From a checkpoint of a small sound classifier: log mel input, arch transformer.
Rows from block 2 of a small sound classifier, named by matrix and row number. Rows with one number belong to one neuron. Each number is 50 + 10 x the weight over its row's rms, rounded and kept within 0 to 99. All counts start at 0.
After each neuron's rows are labels from the 100 clips, of 14976, where the neuron reaches its highest value: "top examples" is what is common among them. Only what is clearly more common there than usual is listed. The data: synthetic speech, music and everyday sounds put through simulated rooms and audio effects.
# fc1: MLP up (model.blocks.2.mlp.fc1.weight, 1152x384), inputs 256-383
# fc2: MLP down (model.blocks.2.mlp.fc2.weight, 384x1152, transposed), outputs 256-383

fc1.108:48 50 72 65 32 44 41 62 42 50 37 50 50 52 42 50 45 56 50 34 50 35 50 63 69 50 35 15 50 50 45 50 57 50 44 48 50 47 42 64 52 50 44 55 50 50 52 46 50 53 50 49 50 50 50 50 50 42 48 50 50 61 50 36 41 50 69 50 49 40 62 50 50 50 48 34 59 50 67 34 50 49 44 49 43 32 50 70 50 39 53 50 62 53 50 50 50 60 39 51 59 47 45 61 50 70 50 50 56 25 53 56 33 53 47 80 50 44 64 36 50 24 59 50 50 24 43 55
fc2.108:65 61 21 50 57 50 56 63 46 50 50 50 55 62 44 60 38 50 74 50 53 60 23 41 50 50 50 57 50 50 56 64 50 50 50 50 54 56 50 58 59 56 53 50 41 50 39 50 50 52 63 74 57 50 60 35 42 50 64 50 64 61 55 50 50 50 55 38 34 39 64 56 50 46 50 50 50 35 28 50 62 57 44 55 50 50 31 50 40 50 50 50 64 57 49 58 50 50 54 50 50 42 50 66 53 26 62 66 44 71 40 50 60 32 52 50 72 46 28 50 50 55 50 24 67 56 50 58
top examples: drums; tremolo; reverberation time: 0.15 to 0.3 s

fc1.149:50 50 56 50 40 58 50 50 43 51 29 50 50 50 37 50 53 50 41 37 64 27 44 50 66 57 43 28 36 50 50 38 50 50 54 50 50 53 51 50 62 60 50 63 50 50 50 31 50 50 50 50 43 40 51 50 54 50 50 49 42 46 50 51 44 50 72 29 46 54 50 48 30 50 50 28 39 34 63 50 50 49 47 50 50 26 50 47 55 41 38 50 57 57 64 45 50 50 50 39 50 29 50 68 50 50 50 79 63 39 54 60 43 83 61 46 49 52 56 55 50 50 50 43 50 50 50 50
fc2.149:57 61 40 49 73 34 74 50 43 44 55 45 36 50 61 50 50 35 53 55 50 55 33 49 50 61 61 45 16 57 43 49 50 35 42 51 50 50 49 50 50 66 44 50 50 50 51 32 50 45 47 48 38 50 41 37 59 50 50 50 35 54 50 50 46 50 23 52 36 64 62 50 50 59 50 27 50 65 34 56 50 34 50 57 50 50 50 60 41 47 27 30 50 37 48 45 50 69 62 59 34 60 39 80 67 53 30 50 50 50 32 39 50 48 54 50 85 50 48 50 39 53 55 50 50 63 56 52
top examples: drums; reverberation time: 0.15 to 0.3 s

fc1.223:42 41 50 70 49 42 58 50 35 63 36 50 43 50 55 65 63 46 33 60 58 50 55 77 50 50 33 53 52 32 50 53 47 65 54 51 50 50 63 50 54 40 36 47 36 50 50 50 50 50 50 50 50 52 45 49 50 50 50 50 88 47 49 56 50 50 50 39 59 59 55 59 50 57 50 50 55 48 42 50 50 50 61 49 61 65 66 53 62 62 50 80 50 50 60 32 50 39 50 50 45 34 50 50 50 48 49 57 34 48 53 47 50 60 34 50 67 80 50 30 35 28 43 37 50 50 52 53
fc2.223:50 36 44 50 61 50 62 50 47 50 50 76 53 58 50 55 54 38 56 50 50 25 44 40 64 50 57 52 87 39 50 31 68 44 52 50 54 51 50 58 47 43 50 50 54 50 43 50 50 50 48 69 45 20 29 56 61 26 50 43 42 69 48 48 50 47 50 50 34 50 58 67 45 49 59 34 50 42 51 56 35 57 50 50 50 50 39 42 39 68 34 50 52 50 64 46 32 66 68 60 39 29 38 41 58 50 40 71 50 65 53 24 50 51 52 29 41 51 50 57 80 50 46 32 50 40 50 34
top examples: speech

fc1.172:51 42 50 62 59 50 50 66 49 42 44 50 50 50 55 58 57 32 50 43 56 50 36 62 54 41 50 48 50 54 45 60 50 77 50 47 42 50 69 50 45 53 50 50 56 56 52 50 50 50 50 50 40 58 69 51 50 57 48 50 50 63 46 48 59 62 43 64 50 37 50 51 66 51 53 43 30 47 23 51 46 46 64 26 52 36 79 41 50 60 59 50 48 55 54 50 50 49 50 72 63 26 70 50 32 52 50 50 39 44 50 55 46 53 16 49 50 70 41 40 19 62 55 46 55 50 38 50
fc2.172:42 37 50 50 56 51 50 32 58 50 43 50 35 62 33 78 57 50 56 50 50 52 50 50 36 41 71 66 02 50 58 45 50 52 56 53 50 50 56 54 28 50 24 40 50 36 60 40 55 64 60 58 50 64 43 38 57 62 62 48 50 46 37 50 58 52 35 45 58 48 50 71 61 47 55 50 64 51 56 50 50 50 35 50 34 65 56 59 30 58 33 50 50 40 34 61 41 26 61 48 59 50 47 48 48 34 45 62 73 50 31 37 50 50 69 56 58 44 48 47 50 50 29 50 41 50 45 50
top examples: speech; bit reduction

fc1.74:45 56 73 59 50 40 43 44 39 56 35 63 57 50 30 76 50 50 57 42 43 33 65 56 52 65 38 26 43 50 58 40 59 50 50 33 43 64 50 44 40 50 50 59 45 39 50 35 45 40 39 50 55 50 50 44 49 50 46 37 42 40 50 50 29 58 64 48 50 62 43 71 36 50 56 50 58 35 50 41 44 36 50 47 57 66 69 44 57 61 36 59 34 36 42 45 27 44 41 45 47 41 60 54 48 66 50 50 50 50 41 37 49 64 59 50 48 50 71 49 41 30 35 57 42 38 50 40
fc2.74:60 58 46 55 34 65 32 50 60 50 64 31 50 50 60 50 58 44 51 59 51 63 40 35 36 43 42 59 50 53 50 50 49 51 46 71 43 36 50 50 50 55 68 43 39 50 66 63 50 44 50 65 42 50 46 50 59 50 62 41 50 50 60 50 48 53 50 53 46 50 70 47 50 47 63 58 49 67 43 50 51 50 52 56 34 50 52 55 50 50 45 36 50 42 50 49 76 57 53 50 52 50 50 50 50 34 58 50 37 50 42 39 50 28 50 42 50 51 32 57 50 50 59 42 50 50 54 59
top examples: drums; long reverberation; distortion; bit reduction

fc1.639:70 22 50 55 50 33 31 31 56 69 50 59 58 50 50 54 57 50 53 37 56 48 76 50 67 41 50 33 59 60 53 50 50 42 50 48 56 64 54 50 59 64 50 33 50 40 33 50 52 30 52 59 46 50 65 47 61 52 50 59 65 50 33 57 44 50 71 35 82 38 33 50 44 50 50 55 37 50 50 53 67 50 41 50 45 44 55 54 52 42 50 71 50 61 49 38 50 38 50 53 56 50 36 56 50 50 50 72 50 41 37 50 35 72 52 50 50 48 50 64 39 46 46 63 56 51 50 68
fc2.639:50 40 55 50 42 47 41 50 52 50 47 50 50 31 44 47 59 37 50 68 52 47 65 59 65 47 50 34 99 42 50 69 43 50 39 54 43 51 50 55 50 50 48 38 57 50 63 60 50 71 62 50 50 53 50 50 63 32 50 53 50 32 48 61 50 50 50 50 51 62 44 50 36 57 50 47 50 50 40 52 50 55 50 50 50 69 51 62 46 49 41 22 42 50 37 29 47 45 50 64 39 50 50 41 49 60 50 62 50 37 50 34 50 45 59 50 62 36 50 45 25 38 50 41 34 35 50 43
top examples: drums; distortion; number of effects: 3 or more

fc1.261:46 50 64 39 50 68 50 59 55 53 44 50 67 38 45 72 50 43 50 40 43 44 43 50 46 50 53 43 55 50 68 38 50 57 67 50 53 50 50 50 50 43 63 50 78 50 57 39 46 34 62 70 50 42 41 67 50 50 61 31 61 50 39 54 38 51 50 41 66 55 50 59 66 54 62 49 48 59 68 33 50 62 32 48 41 26 58 50 43 35 44 59 44 44 58 52 40 57 53 50 50 42 43 69 49 55 69 50 73 50 57 50 44 50 63 50 64 60 36 48 50 31 64 41 27 50 34 50
fc2.261:43 66 50 50 50 69 38 35 50 66 64 29 50 50 50 50 45 50 50 33 48 50 54 50 47 49 41 50 50 68 63 50 77 52 47 51 39 40 53 50 23 50 35 45 58 50 41 60 50 50 38 50 50 30 47 50 51 33 43 56 54 57 61 45 50 50 50 20 24 50 30 50 47 55 62 50 59 51 42 45 50 59 77 56 26 31 48 37 50 43 71 57 50 40 50 37 50 44 59 35 70 50 36 69 63 50 50 50 50 45 33 48 50 55 56 43 41 59 61 50 50 61 50 49 74 49 55 49
top examples: drums

fc1.582:30 48 50 46 63 60 38 61 50 50 41 48 50 47 46 50 42 61 32 50 49 61 50 50 58 48 50 66 50 50 45 57 50 72 50 53 50 43 58 48 55 50 46 57 58 44 50 45 51 50 50 50 50 57 57 42 57 59 48 70 50 41 37 44 37 70 39 66 47 44 39 50 47 46 50 68 30 42 38 54 59 36 60 63 50 65 48 50 70 53 56 65 52 38 46 50 46 54 62 58 55 50 50 50 26 56 73 50 51 53 48 55 49 29 40 50 31 62 41 33 39 50 71 53 50 36 60 62
fc2.582:50 56 44 55 50 49 50 46 52 59 33 50 55 46 41 50 43 42 50 64 28 50 50 66 59 44 55 50 72 33 50 58 50 50 55 41 34 50 58 21 51 26 43 50 34 42 39 50 38 50 51 36 50 71 41 50 40 52 58 53 67 39 41 62 38 41 67 51 50 47 50 44 31 50 50 50 36 37 61 50 50 50 50 31 50 50 50 36 50 45 50 56 47 50 38 53 38 42 64 59 23 56 59 74 50 26 38 64 36 51 50 33 50 63 60 33 43 50 50 39 37 34 50 35 65 53 50 45
top examples: drums

fc1.296:73 50 50 63 48 35 33 53 50 65 46 46 38 50 50 48 62 50 50 32 47 50 42 48 43 50 30 43 50 50 38 48 42 37 45 50 50 50 64 44 45 42 53 50 45 47 37 56 50 33 40 50 37 33 65 50 35 68 59 44 65 59 50 45 58 50 50 50 48 48 74 50 42 40 50 50 50 52 55 50 60 52 50 50 30 70 54 30 45 50 50 63 64 60 44 50 50 47 50 50 42 39 40 37 60 50 58 47 40 58 50 62 50 58 39 66 54 50 48 48 35 54 47 50 46 40 47 44
fc2.296:55 50 50 45 50 32 50 56 50 27 52 39 51 65 50 58 54 30 45 50 37 80 50 57 34 52 77 69 41 61 36 50 47 50 51 50 59 52 52 61 41 50 50 50 50 45 49 39 51 50 48 50 67 72 54 36 54 79 41 40 50 42 50 50 47 50 50 50 50 52 50 39 50 50 60 49 31 31 28 65 52 48 48 47 51 48 55 50 59 59 46 32 46 50 45 52 57 36 50 70 48 50 59 27 39 64 42 50 59 50 53 39 71 55 56 50 66 22 50 58 50 44 62 41 48 50 48 43
top examples: speech

fc1.460:48 49 31 50 57 70 63 43 42 51 50 48 37 49 34 56 66 68 50 50 53 56 50 42 50 50 40 44 50 50 59 62 44 47 50 40 51 37 46 50 59 40 44 47 29 61 69 40 39 50 41 50 48 50 63 50 50 37 50 65 53 74 65 53 53 48 54 55 55 50 54 50 53 55 70 46 30 59 64 50 50 63 29 38 40 50 35 50 50 50 42 31 44 33 46 31 46 45 50 50 52 50 36 42 50 50 46 50 85 56 44 54 50 50 50 64 50 64 67 67 38 50 75 50 64 58 50 39
fc2.460:50 75 50 38 67 61 59 60 50 43 50 61 62 50 50 43 50 57 58 41 48 71 50 59 58 50 48 50 16 64 50 48 50 61 62 37 63 50 27 50 50 40 50 36 55 50 50 57 50 50 38 59 46 50 50 44 25 44 60 53 54 36 63 42 58 61 46 62 67 50 45 20 63 59 40 41 62 50 56 50 39 48 58 50 44 50 64 50 43 75 39 37 41 61 57 50 46 40 59 41 28 49 53 50 62 50 50 54 64 40 46 59 63 42 46 29 36 29 50 50 50 55 47 41 62 68 41 38
top examples: drums

fc1.534:67 68 50 63 50 25 54 50 50 50 45 54 39 50 56 60 56 38 50 50 50 50 50 50 50 62 19 33 59 50 50 44 50 38 60 42 68 50 50 50 59 50 53 60 50 49 50 52 50 28 50 63 34 59 51 47 35 62 64 50 57 50 50 50 45 67 58 47 50 47 59 42 42 46 64 53 55 50 41 52 47 52 40 50 37 66 55 25 59 61 50 70 50 50 50 35 51 33 44 60 50 38 50 50 50 50 61 50 33 43 21 59 39 51 52 50 57 68 59 50 23 51 50 43 26 46 50 63
fc2.534:50 50 62 69 49 50 44 53 74 50 50 50 41 50 50 50 58 47 35 50 64 58 50 50 44 53 50 47 99 36 58 50 59 54 50 50 50 50 35 49 50 50 73 46 60 50 44 79 51 50 47 50 50 36 39 40 48 45 55 50 47 37 50 50 50 61 31 56 53 56 49 50 64 50 45 42 58 62 50 50 58 43 58 59 50 50 50 52 60 50 42 50 48 46 47 59 50 67 50 74 38 50 60 50 50 68 69 40 63 56 33 50 69 37 50 45 61 35 50 48 49 66 50 50 35 36 52 50
top examples: speech; distance: near; long reverberation; reverberation time: 1.2 to 2.4 s

fc1.601:39 44 54 50 50 50 46 50 48 43 54 64 56 66 56 80 39 50 50 40 61 63 50 62 29 57 50 50 50 57 53 35 45 66 31 59 56 50 58 50 50 43 63 47 62 50 59 27 65 50 68 46 50 58 59 65 50 50 58 50 50 61 49 35 41 68 50 60 39 50 50 50 39 50 50 50 50 50 50 50 65 50 50 29 39 50 50 50 50 50 51 81 56 50 50 68 59 50 50 50 50 25 72 63 31 50 50 53 56 53 50 49 53 50 16 46 69 50 35 30 50 53 57 50 50 50 50 44
fc2.601:63 63 39 55 58 48 48 43 50 63 50 50 43 52 50 50 50 50 56 61 35 52 55 50 62 50 78 62 12 50 64 50 58 57 52 50 50 50 45 30 51 48 50 34 50 37 31 44 50 50 70 50 50 39 63 50 51 50 48 49 63 47 45 69 31 34 15 64 41 46 30 49 52 50 53 61 41 53 52 52 51 42 47 65 45 57 44 41 42 61 29 45 36 58 50 61 51 39 50 50 50 44 50 55 54 50 41 50 51 50 36 29 60 50 57 46 61 51 50 62 66 50 44 50 67 56 53 57
top examples: speech; dry; bit reduction